Rows from block 7 of a small multi-label image tagger, named by matrix and row number. Rows with one number belong to one channel. Each number is 128 + 32 x the weight over its row's rms, rounded and kept within 0 to 255. All counts start at 0. After the name is the row's rms in percent of the matrix's.
After each channel's rows are labels from the 100 images, of 14848, where the channel reaches its highest value: "strongest on" is what is common among them. Only what is clearly more common there than usual is listed. The data: rosettes with rotational symmetry. In brackets: how many of the 100, against the usual share in percent.
# c3: 3x3 conv (model.blocks.7.c3.weight, 256x256x3x3, each kernel summed), inputs 0-127
# c1: pointwise conv (model.blocks.7.c1.weight, 256x256x1x1), inputs 0-127

c3.4 093 [ 97 125 108 108  39 127 149  99 126 107  78 116 153  87 129 101 135  96 118 102 113 111  96  96 153  98 144 102 111  67 128 164 131 142  28 102 117 135 153 111 126 140 103 118 101  93  91 112  69 130  87 103 114 115 146 109 118 117  79 153  91 140 148 112 122 139 127 105 103 105  73 165 151 115 107  99 154 106 126 137  96 111  84 147 110 128 114  78 120  97  98 121 117 107 152  77 100 146 129  80 110  87 150  74  96 118 128 126  35  91  81 134 112 151  77 107  93 108 142  72  90  91 159 141  83 128 114 129]
c1.4 101 [136 115  72 115 118 153  76  85 119 128 129 118 122  76 135 143 103 142 132 104 144 155 153 106  94 139  78  52 139 175 146 154  49 139 152  69 149 138 157  94 153 148  61 116 110  87  83  93 127 161 172 158 100 144 142 128 128 139 144 180  54 113 108 162 123 145 162 112  95 159 138  88 152 134  85 122 144  93 132 137  45 100  85 125 116 190 108 141  79 139 120 158  87 129 100 107 113 181 126  91 101 137 127 116 141 132  82  74  85 117 103  93 114  96  78  93 144 134 124 140 121 159  71  94 107 135 124 120]
strongest on: vivid (36 vs 14.7)

c3.38 102 [111 140  94 129 127 130 165  87 116 139 130  73 125  94 183 116  96  77 119  86 146 126 103 153 153 119 146 112 126 104  69  93 121 188  93 143  90  94  78 124 116 118 112 162 126 118 127 116  72 153  65 128  95 151 167  73 123 101 126  80 114 176 133 146  90 108 113 128 143 151  82 192  81 122 145  74 149 157  85 110 158 144 119 148 139 116  81 117  81  81 128 114 168 127  76 135 153 127 140  86 137 106 145  83 121 122 118 124  98  77  93  92 115 185  42 122  95  90 109 151 148 132 137 128  87 145  97  99]
c1.38 105 [196 116  99 136 103 163 169  92 135 154 144 153 134 168  87 150 112 119 128 105  83 143 107 120 103 138 143 105  80 122 139 128 125 104 108 141 102 127  60 111 137 117  98 154 108 140 122 109 139 104 138 174 150  96  53 103 113 107 116 159 139  80 115 164 138 129 173 133  95 138 135 138 156  59 144  70 141 121 101 137 131 122 136 141 108  74 108 113 112 163  85 120  75 149  76 149 121 128 144  72  54 111 100 140 104 147 102  57 134 140 139 134  72  69  77 142 128 108 102 150 165 138 155 136  81 144  86 104]
strongest on: nine-fold (82 vs 12.6)

c3.14 092 [143  90 161 107 137 115 105 113 189 166 161 132 146 141  35 135 151 113 192 173 148 170 119 132  67 204 180 139 102 107  24 113 103 152 170 202 141  98  70 176 128 137 158 143  75 151 191  69 109 124 138  99 136  97  65 130  96 118 130 135 129 174 152 121 114 116 148 122 104 141  39 169 131 121 123 149  62 206  78 153 144 115 122 122 120 116  93 129 144 209 126 138 126 149  92 103 154 111 121 125  77 103 129 119 139 129 109 138 134 151 127 102 156  73 142 106 116 147 140 111 136 149 157 138 135  94 118 156]
c1.14 098 [ 48 129 100 113 141 146 143  78 133  98 162 139 107  55 100 135  81 117 176 154  60 121 127 117 169 126 125 113 133 153 105 149 141 104 121  78 112 109 102  63 113  94  80 100  82 121 130 153 106 103 103 105 133 142 130  93  93  79  70 176 101 163 109  91 136 150 109 105 155  83 159 111 100 119 117 163 157 149  45 113 118  98 106 101  82 133 149 155  63 114 123  94 138 115  85 133 114  31 152 101 114 125 146  87 142  94 168 153 105 125  84  48  19 127 131  84 137 131 125 126 117 153 113 136 116 127 115  41]
strongest on: five-fold (59 vs 12.6)

c3.248 108 [167 141 120 113  29 124 117  80 124 139 148 170 157 144 131 115 162 122 104 134  98 152 114  97 114 108 102 130  88  80  90  96 132 146  32 136  84 198 171  81 119 100 166 112 116 139 110 138 172 157 110  95 146 145  97 147 116 162 109 102 110 136 138 167 137 100 129 148 140 159 101 161 143 138 122  75 114 130 165 126 135 158 101 111  74  94 120 114 115 135  30 122 156 145  93 126 155 118 211 137 143 139 115  97  70 154  97 105 106 119 108 147  88 116  91  99 142  58 175 134 165 100 158 173 122 107  89 106]
c1.248 108 [ 75 139 122 105 153 115  25 109 145 155  90 125 125  74 134 107  99  68  93  85 141 117 162 131  98 113 109 151 158 153  67 128  66 140 132 108 134  95 111  75 119 132 120 119  72 109  83 126 144 126  84 169 108 133 141 112 142 147 148 118 114 109  59 109 128  72 123 129 109 149 104 127 127 105 129 144 118  77  92 101  97  92 103 132 106 156  90 149 163 100 148 105 100 126 141 130 154 148 161 159 136 114 103 122 166 125 109 137 141 142  93  75 107 102 150 164 132 145 146 194 149 115 120 119 179 104 119 131]
strongest on: off centre (100 vs 30.3); ten-fold (54 vs 12.2)

c3.135 098 [144 136 130 128 153 116 137  64  74  91 125 131 105 120 131  74 155 157  77  90 134 176 142 143 109 165 130 156 167 176  36  69 123 174 133 131  72  89 102 132  84 149 127 149 128  85 181  80 131 176 154 141 113 126 115 147 132 150  92 120 135 169 146  92  96 125  78 151 111 159 123 128 194 142 124  64  15  91 146 130 158  97 137 113 205 143 131 151 124  92  81 139 176 154  99 142 120  51  93 113 154 175 106 122 143 117 102  85 129 106 144 124  66 153 100 121 108 138 125 145 135 156 125 116 141 142 139 107]
c1.135 100 [179 101 133  86 190 153 112 147 120 136  52 110 133 134  79  81  76 147 102  93 141 126  42 106 142 132  84 104 142  73  57 149 116 111  73 138 113  91 183 138  84  99 115 111 135 113  86 113 108  89 127  98  78  54 132 113 137 102 148 160 122 112  88 116 130 120 163  61 118  92 136 121 121  89 150 165 141  96 144 128 152 114  84 114 150 105  70 117 113 162 146 102  77  96 116 154  71 150 123  69 126  96 106 108 156  91  94  89 149  92 116 147 139 142 121 103  70 154  92  84  59  90  89 125 106  99 104 106]
strongest on: nine-fold (75 vs 12.6)

c3.221 098 [141 122 128 112 135 149 164 134  90  91  95 131  82 159 134 117 142 144 120 146 168 160 107 112 150  93  68 153 111  91 143 155 144 165 102 119 112 133  50 147 147 120 135  99 131 111 182 108 112 123 148 129 119 116 140 137 114 140  89  97 128 209 150  91  77  90 126 148 134 131 144 165 146  93 181 142 166 104 141 117 157 103 140 145  75 106 141  61  97 139 128 153 142 135 168 155  96 113 128 116  92 164 162 154 149  98 124 108  74 134 127 123 100 159  76 102 104 102  97  87 131 163 156 126 121 163  70 177]
c1.221 100 [102 117 101 104 163 156 152 132  60 101 172 140  84  90 119 128 132 121 151 128 133 157 113 128 174 139 112 162 119 155  97 111 173 168 122 128  79 129 184  28  88 108  13 133 154 152 150  94  43 181  67  74  74  99 152 131 148 127 167 135 118 159  93 156 130 105 120 167 126 180 161 200 132 143 152 118 164 155 146  97 133 131  91 106 150 153 100 150 126 120 108 122 108 145 125 138 122 167 150  84 170 144 153 142 135 112 124 117 106 116  79  73 184 123  87 161  79 118 145 117 152 116 113 184  95  77 104 139]
strongest on: nine-fold (58 vs 12.6)

c3.25 090 [115 138  94  96 116 117 107 185 147 100  64  91 139  84 109 115 104 163  58 118  57 124 105 140 148  40  85 166 128 107 128 130 117 154 145 100 108  97 178 157 111  71 108 141 117 105  90 103 117  95 126 150 130 160 139 123 145 105  98 108 131 100 121  73 111 163 157 149 132 106 111  88  86 134 123 141 146  97 132 123 129 129  95  79 120 169  98  95 103 125 129 147  43  61  86 119 134  84 153 136 112 117 114 123  85 123 111 104 109 148  76  80 122  42 125 184 109 172 112 142 126  62 137 124 142  82  85  86]
c1.25 098 [150 140 148 148 121 119 114  67 116  70 119 132 143 137  53 131 171 148 107 124 136 121 146 145  85 115 146 182 142 146 139  80 132 183 135 133 120 132 133  99 128 180 147 110 147  87  95 117 107 139 117 142  91 161  27 133 172 111  56 117 152  75 163  69 125 170 166 152 109 146 123 126 161 118 137  63  95 135 116 138 114 120 149 113 180 126 145 168 188 147  16 127 165 144 125 128 120 102  85 157 130 123 159 148  28 114 179  95 124 162 113  99 137 115 184 169 142  81 112 174  92 136 138 118 188 127 131 161]
strongest on: nine-fold (57 vs 12.6); eight-fold (43 vs 12.5)

c3.182 099 [156 190 153 140  80 128 122 104  97 162 142 125 216 128 150  90 123 106 127 121 112 224 147 145 155 146  87  93 116 121 102  83  97 187 118 137 132 142  79 133 112 100 138 179 109 135 119 124 121 113 140 106 136 104 142 103 106 119 169  23 121 131 165 143 103  99 102  85  96 135 101 144 110 133 145  62 116 153 147 141 153  73 108 123 105 115 155  98 135 136 103 146 141 107 115 136 134 121 158 101 155 112 114 133  90 154 150  82 128 117 130 145 114 125 130 110 136  94 161 133 216 110 123 145 102 108 111 179]
c1.182 101 [128 153 141 165 148 184 142  53 102 152 140  71 178 132 142  87 139  47 143  90 179 184 105 148 102  99  96  43 126 183 132 145 112 164 145 150 192 147  78 118 139 162 122 181 175 139 119  94 134 153 162 163 115 109 139 176 119 134 159  93 101 115 172 143 122 179 135  93 106 175 105 164 103 130 163 110 112 101 127 162  91  66  98 133 116 160  99 127 106  72 126 155 109 130 137 119 130 142 177  86 154 169 137 146 130 144 144  94 105  79 100 155 100 161 143  27 156  99 112 126 201 160  78  61 129 136 107 134]
strongest on: vivid (47 vs 14.7); warm (45 vs 13.9)

c3.81 137 [ 94 131 156 191 133 135 149 127 131 142 150 118 128 146 141 171 124 105 160 149 177 132 163 120 139 111 121 116 168 116 110  88 121 159 191  92 144 135 125  99 161 143 120 162 170 154  92 151 153  94 139 136 142 130 117 107 137 149 169  81 116 100  80 151 153  27 119 138 132  54 105 148 128 155 136 134 150 187  91 151 143 134 232 141 165 116 133  90 137 103  59 160 116 125 106  83 155  76 151 172 136 131 142 145 144 136  96 113 101 172 184 163  98 138 114 132 158  52 104 142 139 106 106 137 134  89 199 133]
c1.81 101 [ 69 138 104 154 174  93 127 148 144  99 116 114 124 112 151 121 117  80  98 100 159  86 125  96 133 158 136 106 166 111 130 107 127 135 112  89  91  73 126  89 130 121  75 116 110  95 130 127  85 125  72 126  86  82 154 118 127 162 183 116 127 122  50 117 122  58  96  86 131  24  96 156 129 153 117 178 102 129  98 108 113  96 147  76 130 169 117 107 112 139 170 136 150  90  77 120  99 142 132 102 100 104 150 108 207  96  89 177  67 110  95 110 113 159 127  90 120 126 124 136 115 108 114  99 168 121 137 144]
strongest on: vivid (100 vs 14.7)

c3.44 107 [168 173  95 147  72 145 156 137 175 148 115 165 174 156  90 105  67 162 106 120  72 144 117 171 105 128 156 147 130 177 108 132 143  81 145 165 144 153 177 137 121 165 129 168  68 156 138 175 167 147 156 114 135 170  99 130  98 125 142 159 175 132 166  38 160 112 159 151 119 141 127  62 150 163 109 131  83 139 131 164  90 134 121 164  99 119 133 160 121 173 137 148  61 115 151 137 116 108 105 164 117 139  98 148  74 137 158 108 110 174 135 136 115  75 130 166 190 150 132 199 124 125 211 182 138 106 186  78]
c1.44 094 [121 161  98  93 144 133 173 117 104  95  80  71 129 148 157  87 103 138 108 142  87 110 109 135 142 133 146 142 122 122 149 173  97  86 136 140 113 137 133 156  73 109 111  88  85 126 134 196 108 162  80 136 106 147 163 124 107  88 149 165  78 144 154  66 115 141 115  80 148 117 146 121  43 161 134 168 120 113  85  50 140 107 105 147 115 194 118  82  84 129 163  81 119 117  87 101  93 101  85 119 106 134 151  77 150 102 154 101  79 115  66 106 113 158 119  97  97 135  89 120  47 142 132  88 115 111  82 143]
strongest on: off centre (96 vs 30.3); seven-fold (33 vs 12.9)

c3.202 099 [ 87 100  96 127  45 126 132  79 121 128 165 114 109 126  91 108 115 128 164 146  52 129 101 115  92  98 100 136  72 110 114 140 191  83 129 113 107 103 122  96 135 143  91 113 112 145 138 137  75  83  72 120  98  99  78  92  65 102  81 156  89 115 142  80 180 159  80 127 122  93 113 120  86 104  75 120 158 121 120 148 137 108  81 144 138 144 164  56 139 138 106  99 116 124 137 107  94 113 150 123  87 113  94  71 115 111 107  96  85 130  99  96 122 110 125 127 120 118 134 106  91 111 156 145  74 102 137  93]
c1.202 097 [ 55 140 137 103 125  94 138 132 119 102 116  68  85  81 139 117 105  98 117 131 129 106 120  86 131 132 113 135 161 108 119 129 153 117 111 121  98 108 152 101 121  46  67 102 110  71 130 112  79 112 113 121 100 119 143 136 121 114 118  96  84 164  91 111 115 126 141  89  95  71 125 147 118 145 108 156 152 127 109 115 122  81  96  85 143 120 134 101  87 128 149 131 155  92 143 132 132 160 120  90 147  95 115 101 179 101 124 171  84  75 100  87 153 175 140  60  78 119 131 109  81 161  64 104 108 138  94 145]
strongest on: vivid (61 vs 14.7)

c3.85 104 [150 159  54 122  79  40  90 132 113  67  97 107 101 143 126 106 104 163  76  96 116 136 159 150  96 100 103 135 151  80 171  78  84 140  94  81 146 107 151 124 142 100  98 136 131 136 113 103 120  93 100  89 128 167 106 171 150  90  48 118  79  49  98 129 109  96 111 119 143 108 132 138 143 127 126  98 128  32 123 140  90 143 101 104  86  66 123 117  83  89 113 186 117  76 123  95 158  87 126 173 106 153 157 106  97 125 104 148  88  67 132 149  77  92 137 156 111 129 138 125 136 143 108 102 139 132  69 104]
c1.85 105 [ 50 137  98  86 153 128  87 111  86 166 130  84 133  83 161 101 149 116  71  99 121 128 120  85 120  23 116 117 122 125  58 139 132 123 122 103 132  86 124  76 107 111  57 135 117 102 127 117 115 150  81 152 105  95 153 138 109 141 167 127  52 145 117 163 148 101  94 134 159 103 139 158 171 127 112 177 135 117 114 122 152 144 102 115 151  87 142 100 177  54 142 139 139  94 158  47 131 109 143 144 152 144 110 114 147 117  86 129 108  77  71  76 158  91 114  89 109 128 123 147 142 110  76  84 125 132 151 117]
strongest on: off centre (60 vs 30.3); four-fold (31 vs 12.3); six-fold (30 vs 12.7)